python train.py --model="sound classifier" --dataset="synthesised sound scenes: up to three everyday sounds over a background" --train_examples=26041 --time_shift_ms=50 --n_mels=80 --hop_length=160 --input="log_mel" --spec_augment=false --win_length=400 --targets=["first sound"] --num_classes=38 --arch="transformer" --norm="layernorm" --norm_position="pre" --activation="gelu" --mlp_ratio=4 --head_dim=16 --fused_qkv=false --bias="none" --qk_norm=false --parallel_block=false --inner_norm=false --subsampling=4 --layers=8 --width=256 --positions="sincos" --pooling="class_token" --loss="cross_entropy" --init="orthogonal" --residual_init="none" --optimizer="nadamw" --lr=0.0012 --beta1=0.9 --beta2=0.98 --eps=1e-08 --ema_decay=0.99 --steps=9400 --batch_size=256 --epochs=92.4 --lr_schedule="cosine" --final_lr_fraction=0.01 --warmup_steps=940 --weight_decay=0.2
Rows from block 4, named by matrix and row number. Rows with one number belong to one attention dimension. Each number is 500 + 25 x the weight over the matrix's rms, rounded and kept within 0 to 999. All counts start at 0. Numbers have three digits each.
# v: attention value (model.blocks.4.attn.v.weight, 256x256), inputs 172-255
# proj: attention output (model.blocks.4.attn.proj.weight, 256x256, transposed), outputs 172-255
v.51:500496505510484496492488515505510493508508503485523475490456498509479490528488484539500519514528494519482500474544503483518514528477494477488476474494524508499499477498535530509481504502499484480491483487485472536472499530512496519490504477493482488484
proj.51:471502490502518499493488515504490519495496491526504513503482511485495493484496505506483493474467493463503534513472510534532505507500489495464496491520475473499500530509472507509534492530520501473515473511523529476509489478486512504496498483454514477516
v.52:500535510531467477510489513529522549494503485517468503510506499500491511451492487501477476536510503480496516502503521475571500500499497502505492548480500520526505503435502497490495524497476494522486507542492496473510516492508505506527470526503444484489
proj.52:504492521477510523530507517458506501504515509482458491512480502488508516494489516500470490511473499503486472501475486520494489505504502497492476517505504498506496484518492470541520470508513501516490522500512545481517494482508504521496482512516555453534
v.53:509539501461503492505535497509468466455509530488533509495508515526468521520484484437471472475493471546507501472501511537492513465539496543524498487498488482489473515516517562487522496530491531506458508453525514495514532488503493519535543470511475494511
proj.53:509471492495508491500452484513528532472495479504489476469552510509532496486502503519534499509512482559492491519519521480499501482503491495517514498533536520477449501496493495503487486483498455511499550522465503481469519495492510474499495490489498458502
v.54:484480497467546543562527524517536526466542471494496534539476494460479497465495570501478515507474491470513483510471550495531494534523481514542544463463448466498476477510535502524551505497465517464531528500484494459523480486479471481479456474496535499481
proj.54:514508516511440544484536493504498443469528496491519500462549539505521477519475469514490520465496520511466522483553492483503497520469526472507482499507487488485497517488546488498511530469509501513501473477491494503475518483502465470484525497468459514531
v.55:520433462515520516552509481512505436511517530492504479515471521478456493570528511527513558476464495503485459523506545487512521511493515456513497471454509510492526465521514518515492474499498494498518488433488500477501515500508480496486563452530527541524
proj.55:505562490523481471436444470595473537482509526504531539437479477503498531473499490495513536481526522470485556522526503488506520509469530495499505474507514523567535537504433500519470529450498496523475495538455511526485541486514549502533527518461470529505
v.56:512468444501532509512517460485502461493515537487509486498456462511504494543519544532477527458540512525466453490492524466499478527488508464534521447506468487489513485517563469507514475498468469468526525422514491488541543494490481512518517468472516528469
proj.56:513529469491533462447544507564478529513479493508541533486501523506535475456503493525528485511485529483452520508558536462475499506459540496547522480511510541530489583465412550479505547479514497534506494525466501498495512474489524478481504510533466499495
v.57:490521481482479496450487521497504541523485475537464502530510480477489497480539493511497486495489536499544539516511487508519498504473484467488506500504515536477500495489456478474487482458465493503488479523501499507477435507492485494518485518504486446525
proj.57:478485472500522527512520487483495518518490509525490494496495512522484487547498505511483492534492490509543469487481510528496511483529501515482503510518498472514508485510529485535491470478453522497485504481520530469519494517506487533466483497502547533537
v.58:517512485513479458477490493519472513508524531519501497494516480499499531465500490505477494485485529510529513506517495510483534483510510492472494438533514509457528466512477498485463515499496473506467472512495500513536500501472503492553503522481480522532
proj.58:500496500521485499525488511508515489495509508489489479505473488508482481529491545498506536511517497510482488478484502499513500488477510507501464521489503519520482512483453522567508493508489494485504509491474482512504459493499493493486509512493482460433
v.59:483520459507540517494429489496523494508493562567499490499497484513502514484483476512542498473473487511486475482505527435513521508525473520501478504544475477520522478491506495477491503496494506483501515523482493497517478534499537486484500497512489510505
proj.59:518492530501489505550530530493483506483485503470495501473479529445504520501516537477502479511511482486464511513502493561457486507504524512529447532471459466484517507531451488563488478526530489498501463529470466473517487498486520512510496485521508472560
v.60:510496459505494499455547507515489452461523532495509491512498524514471512542529497520459535450488482543477467526461510509546511500480534500509515462478505476502512457520500548498549489515472452501531514456523490464545506474514475528521499463552508511511
proj.60:493530502519479504461475476546524532504487534504545518438506512496499513490467475515520509522530528543486514523540521491483519471489552480474532471530497511503485547495505529525475541465525516519501508501477517531484499443479543501482543510465483496458
v.61:485463476487471514521530457507503489529538503524510492463473507451479475555545511531510515450495477523504504540492509496492451518477529516499475460475516520485526483500489465479526494475479459510525484465502496492496491528474475515549524476483528520493
proj.61:477518435488508477438486467566529535510519527492560525498448500554525522479470498478464534482505480535514506486543507508467526491477513483509537464517483517504511515487493525479498510481468523503434512474477489560485504461510549523500476496477468501497
v.62:495511502517460444453471520544483487511496483500508498508515505505510490473504468530515512498487503493480495548490531529510532493510520459457536459505564501477547495471495492519485516495474453519484488523504517506503501470527489476461482517485497469492
proj.62:503491521496516493502521532495477453520497480504478506519474482490459492506504490483476543496493467523504489484464465502505482471472488533515514484487474497519489504485521505510531464478528465497496486492557501493496508537500510519511500539531478513438
v.63:516510477478492482487497484486491456511541535528500489464472509485503519527483495491478546473492488502475466520494481497507481462490510469506452486517531498505514464513467475475462538503491453487501472521489479494521483492519498551507518507493482486509
proj.63:488523452510494478501493488540500529508447503475531492512471503535459517500486522453505505502509486524522507522535528491478527492511510499501495494465496503502478482516448542520486483494505514523468517459487491489508477510451564513508490493528474519496
v.64:483459495482481486511516489461550467455511493486531508503505484492529482533517521504488479465511511501494482519471535502498468489512465507523553512489502490495494493506494473479496472431515501475521478517494511478502512503456480484507478498481508509504
proj.64:503489491514469481535521550493479477516479500515530454499490513509488494558513517466471508534484494529457507465495458465510510505500507502500480506473493488487467477490551530492518505559452518447499538522534527511508541496513495449465480500497495453475
v.65:488496481501492509479503529508483480480511538522487499487500518500518501516481532492499509525513508487528519516481501525503516513512526501462470500508509529478462476494470498492507496525487470515486505499515514483510473469508520488507500504467516497487
proj.65:504518469469517500511460470488519510517481488500521488530504481471504502507499494484523500497478499520510514509504496502496495442510481528512493506481518495510493512516497519499518510441483511492501464497494533522495490516472506499512492499551504502533
v.66:482479511507492535497520526474520486521504498502508486483502432518493527542499492503531487512511525501502472474515504519497501492500503509520500526480463504474491516513508523497518505489490532491528523501506542439533469466486529537501510496488495476478
proj.66:501518513507508476498534501499488542490538512502476538484515545491486473487503524496468515496499490506440474518501498547520481504483526518500466515478532476488491473490504490531513478520512509508513502512518493518485516508507437436500485473520480493520
v.67:499452454456477474506490496482510502542462466448495517492448465507504453479536476513502487477514527473490493513480496475547499521441513512490544511467481505486531502507529481503521444483443472520521514521485491455502492511504513501451462517542447518489
proj.67:487526526480551516521539501501481487469523491503494474493498530530498479477548470541490488520515472506518493535502469532507506514471534499514459515474509493528470480493519503552452456475503493496504538457527510491494545496546476511508459485497525443497
v.68:474483486451452500463539504473538491532464447468473479521496439503504474555533468524491476492566492491452475521489470489509493498445557493536567506446526471499564519486503502494504435481453489507539508536484575458491512504504509501478464539546488481534
proj.68:522530512511497484536518515443480484468524483525488490476552540476483495508521504491484539508468462496496472503502509501534547551513520517502478527446490488528452440493519574553512481537510493482493562446553501486514541511566446431507480498496464459483
v.69:521524524504534497514495485499464542486528478481524498495502532506495486483493495496513497497480498490496515495495477517479531477495511522532467485510507519531471496512491498514508525493526513497522502479519482510451504508501494476510527466500541518477
proj.69:479471490521490507482480486536526490534513478510490500536509481538489509508503499493487496474511498497521505492484525490499478507508463485468537472544505489501539521500472493506485537509476498490503506537468517509524496479497520523519500512501491528483
v.70:482532503478487520505493538527505491495452551496516490517505513509493495507502526492474488498495506514477505544449520524508487515534465494476531503497475484500464494537523481515516505486490511510451521517490555483504502500484505488537517491462528488529
proj.70:544460484496503499513507453459499541500502465507486500470499485471528516508490497481527502497498525489517475501517478513474504494515557529485457501496525540492489504506472524499525499520460515481490512493494479519479548515489537496499472505524485461500
v.71:510460495459496500502519491497528506492480515525511491508456487516496541550509482498509527522498547497478469481521480474467493555457504510557467516473573507495577502492500506448519471490451505480512471479512487495492536489517488493466483516501463505514
proj.71:540510492492514475498482526514514460493524491501497491498519499516509476486492497504486468450555464499518502504486537500513508503518502488492500464475462482531493493477527479521476483476480484520489510496548520465484511525523472495555477518510545454477
v.72:500497489500506488505513484494465465515487509511528498494526493510475523498470477499487494556472490475532525487499487515488512523514509538487447517535526490488467470506503521497497519532503508484455493469493515467451516512546527489522525495457485506519
proj.72:473449495496489498518472486494512510502525525531502541516500485515512532486517500516476479485514518505501500525482564475493513470509505467531513479493498495477527482494485509478516508488506485486478483503497517508519493522448488488512506482510507482519
v.73:490520501550562527480440470531504518507493536534523523506464537473511482458485536457530520511454476507544514506496500504491486484577444464465465487538462488510462459480467518489470534467563513476482502499509480564541502550486535513528508510470575467487
proj.73:498443485508433514460511485504527531521533510469489524518481479492510518533497465478517473525548529511481508475451513495481495475483520543496502511534477502463526513493480501455509546474502522527485480531459513507502471483474544521412525506518465596551
v.74:496509491485505505475532517491489494474516512472487494515486541466522463478520533516469512497492485491501480527488502486512513507448471488501533509474482505497491496515494483521478503489533505515495506505475500509518513500498518520498492501458515510520
proj.74:503482509510481500511510504504473525496507511482514509509472495492465510532521502502501515536532524530510516500517508509486476511502533520518444505473506480508499494493508523476490486501518487500510486480499497495460543483536509520489516479524462478483
v.75:510504514485453511506491499484523458511516541470490511482488480507525521531513463492526493548507482513488515487530482482513492505493510502523482525487531528497541475494519491506510515495444522516507484525490519474452487500522497493456491523487447501460
proj.75:499501472514520510497509473514503501489474510501512536532484496512477477489502524515514504445485505504526466525514497495527505542558482490494512494513493490511484451490516522557471479486504500456482522487537489462512528531511472516523485476467524457458
v.76:526535502540495517499503499502427511506541540542511530488504569516476503504470542521495516480439514535521523507526495527437485502516528482498403487533512503472478493514463484483483537539534494508494492457541476500509513508540506481501526518468507494494
proj.76:502492466465518511455435488522547480542499534498501490524481481509491483487499496471499488539541527497513491489471543440467475456483477479503564460554511518509541544556484488464472503487487488527488446482470510516488515476441500517518526496522490555529
v.77:482471480521526506452482486509559509483467470504528483484477473503502486468475481532526512484499490476490423490499495467510528465469444473483542489490490480503547471507495557471500468492486491469511520486474483547489492466495520522494444542542515485554
proj.77:475506529470514526511511511501478503471521511477470532504512512478481498503510486490503497493490511497490487503478538515492520561518563526469474542480498447498459499473477477526513502506531517491505482517494491442481455512523504498464501516481494475489
v.78:518517511505543477481520523486489514516469487498507482485512502473527515494485444500505511470501475508512477502528495486520514466473507499537493474501488494497512517466513503527488500482496522525513514525477507510507514482491483489539466501531542498518
proj.78:504479512522486532520528499504497518469488511486515505515529488504512496479519515506515504512543518500480514490483526512493516545509490497459496521484459494498501525542467506478525512509507497504480497493511447471513497450534487522478534471495464510467
v.79:495491517509478527527485502497495497525494525503512504499489478515500530528492517493496517511507538497495504535508487520513522517484498487506492517527499476470511506505493516496501503540474508476501501489496498518471444481528502522464527524498465492499
proj.79:502528490470496480469524489490481504514529451524477503485505527492480494493554490518465464482490487505486499489498495501477514498495504505525502518488495538518537473501527483483529453475517472501501500497535521495481505562472487501502470470492509498517
v.80:495541452514496481443471511505482496541508525527536540493519521498480440461559497546478513419497517525507532564468561531527503473452509473533561490466491466526541462482472487537478487513493448519488497457498544449527504471510453523552514503474527511493
proj.80:463498504494554499498488499444538476485504475467538490507488529449504508500504511516532480539509476551503522463519469533495495517498488466449489500557522529516460522522508521451511502517546484438494498518505448528527553471496546483502489515472488459521
v.81:514524494514491497470461506507481524527489500485527515481492500544477494476490494544497519492478503502501522523478543503514477512518516492499542483484549506496508478488507487521495511514475504520475510489513510484534482482517493531554513515496535535507
proj.81:525497486494525506482520490503508498488515476530528499490507522470501505514514509498495505517540488492498469485521445528506498519478514503469498508517517528506483511521493509501482497467516494453496457490509473520488536504495481488478496485502466495523
v.82:519506517523500524510487501488499495495485503524497516511481457503492497507488486520509515477522535519504472500512534470496504465504503516509527494498490478505499498482501519497489518505531486535511485506494484496487493492499541465479510484548483496525
proj.82:474480474542472504504481523491517484502506491483482503522498512493495520488503514493500502502509497479476473496497511483533511524495432483491483505498497483517476525527504515524522497528448478496509525488512490513463488511526470529524509508442473508469
v.83:488485496528442500495495505495517519500522494505497515499492484532553511522484496492445492489514471496486540481520496481512502494550514516502483460550506530502480511512513492490509548515514519492519514506521543507495478509482541514505524515483511466497
proj.83:504522529483496487502471553527506552536520496521485498490521506496495496464498487516483501507515496503513501535490493485488511508473472503487485515473443491495528487479489501516480481490487513514481492476509511497479500511493468522504496488494524484485
v.84:479503524498479517491474543513489507494507496546470463498522510519501534516490500502476500508487505513519475523516489488508497504536526498485501488511489507508504451508507491507508501483515523529524544500513492488507495490507494488495464462513488514502
proj.84:509502523515487518490503494507493499466487553492508518476492485527534480500479515512510500491479519495501528481505535497506514521470501516480509514504503492515513522484491508515512486498515486500498473501498506469497492491510505495513509498485479489495
v.85:475496513519463503515507446514500522478504454516485499456513469482472530500478528458469421516517477458485540461523492517521516499600482542493477472548507514484419474510510506482485546487498552491492518507515487548501456526491507521497510497460579472514
proj.85:473543559490473522435465545505476535578520555509520503474469510485505521463444446488468516543472514510578489515498534494464550498448527546489460538467498457484559465488439486535448475503499506539467476489462531441523497474447509559472511492524549516487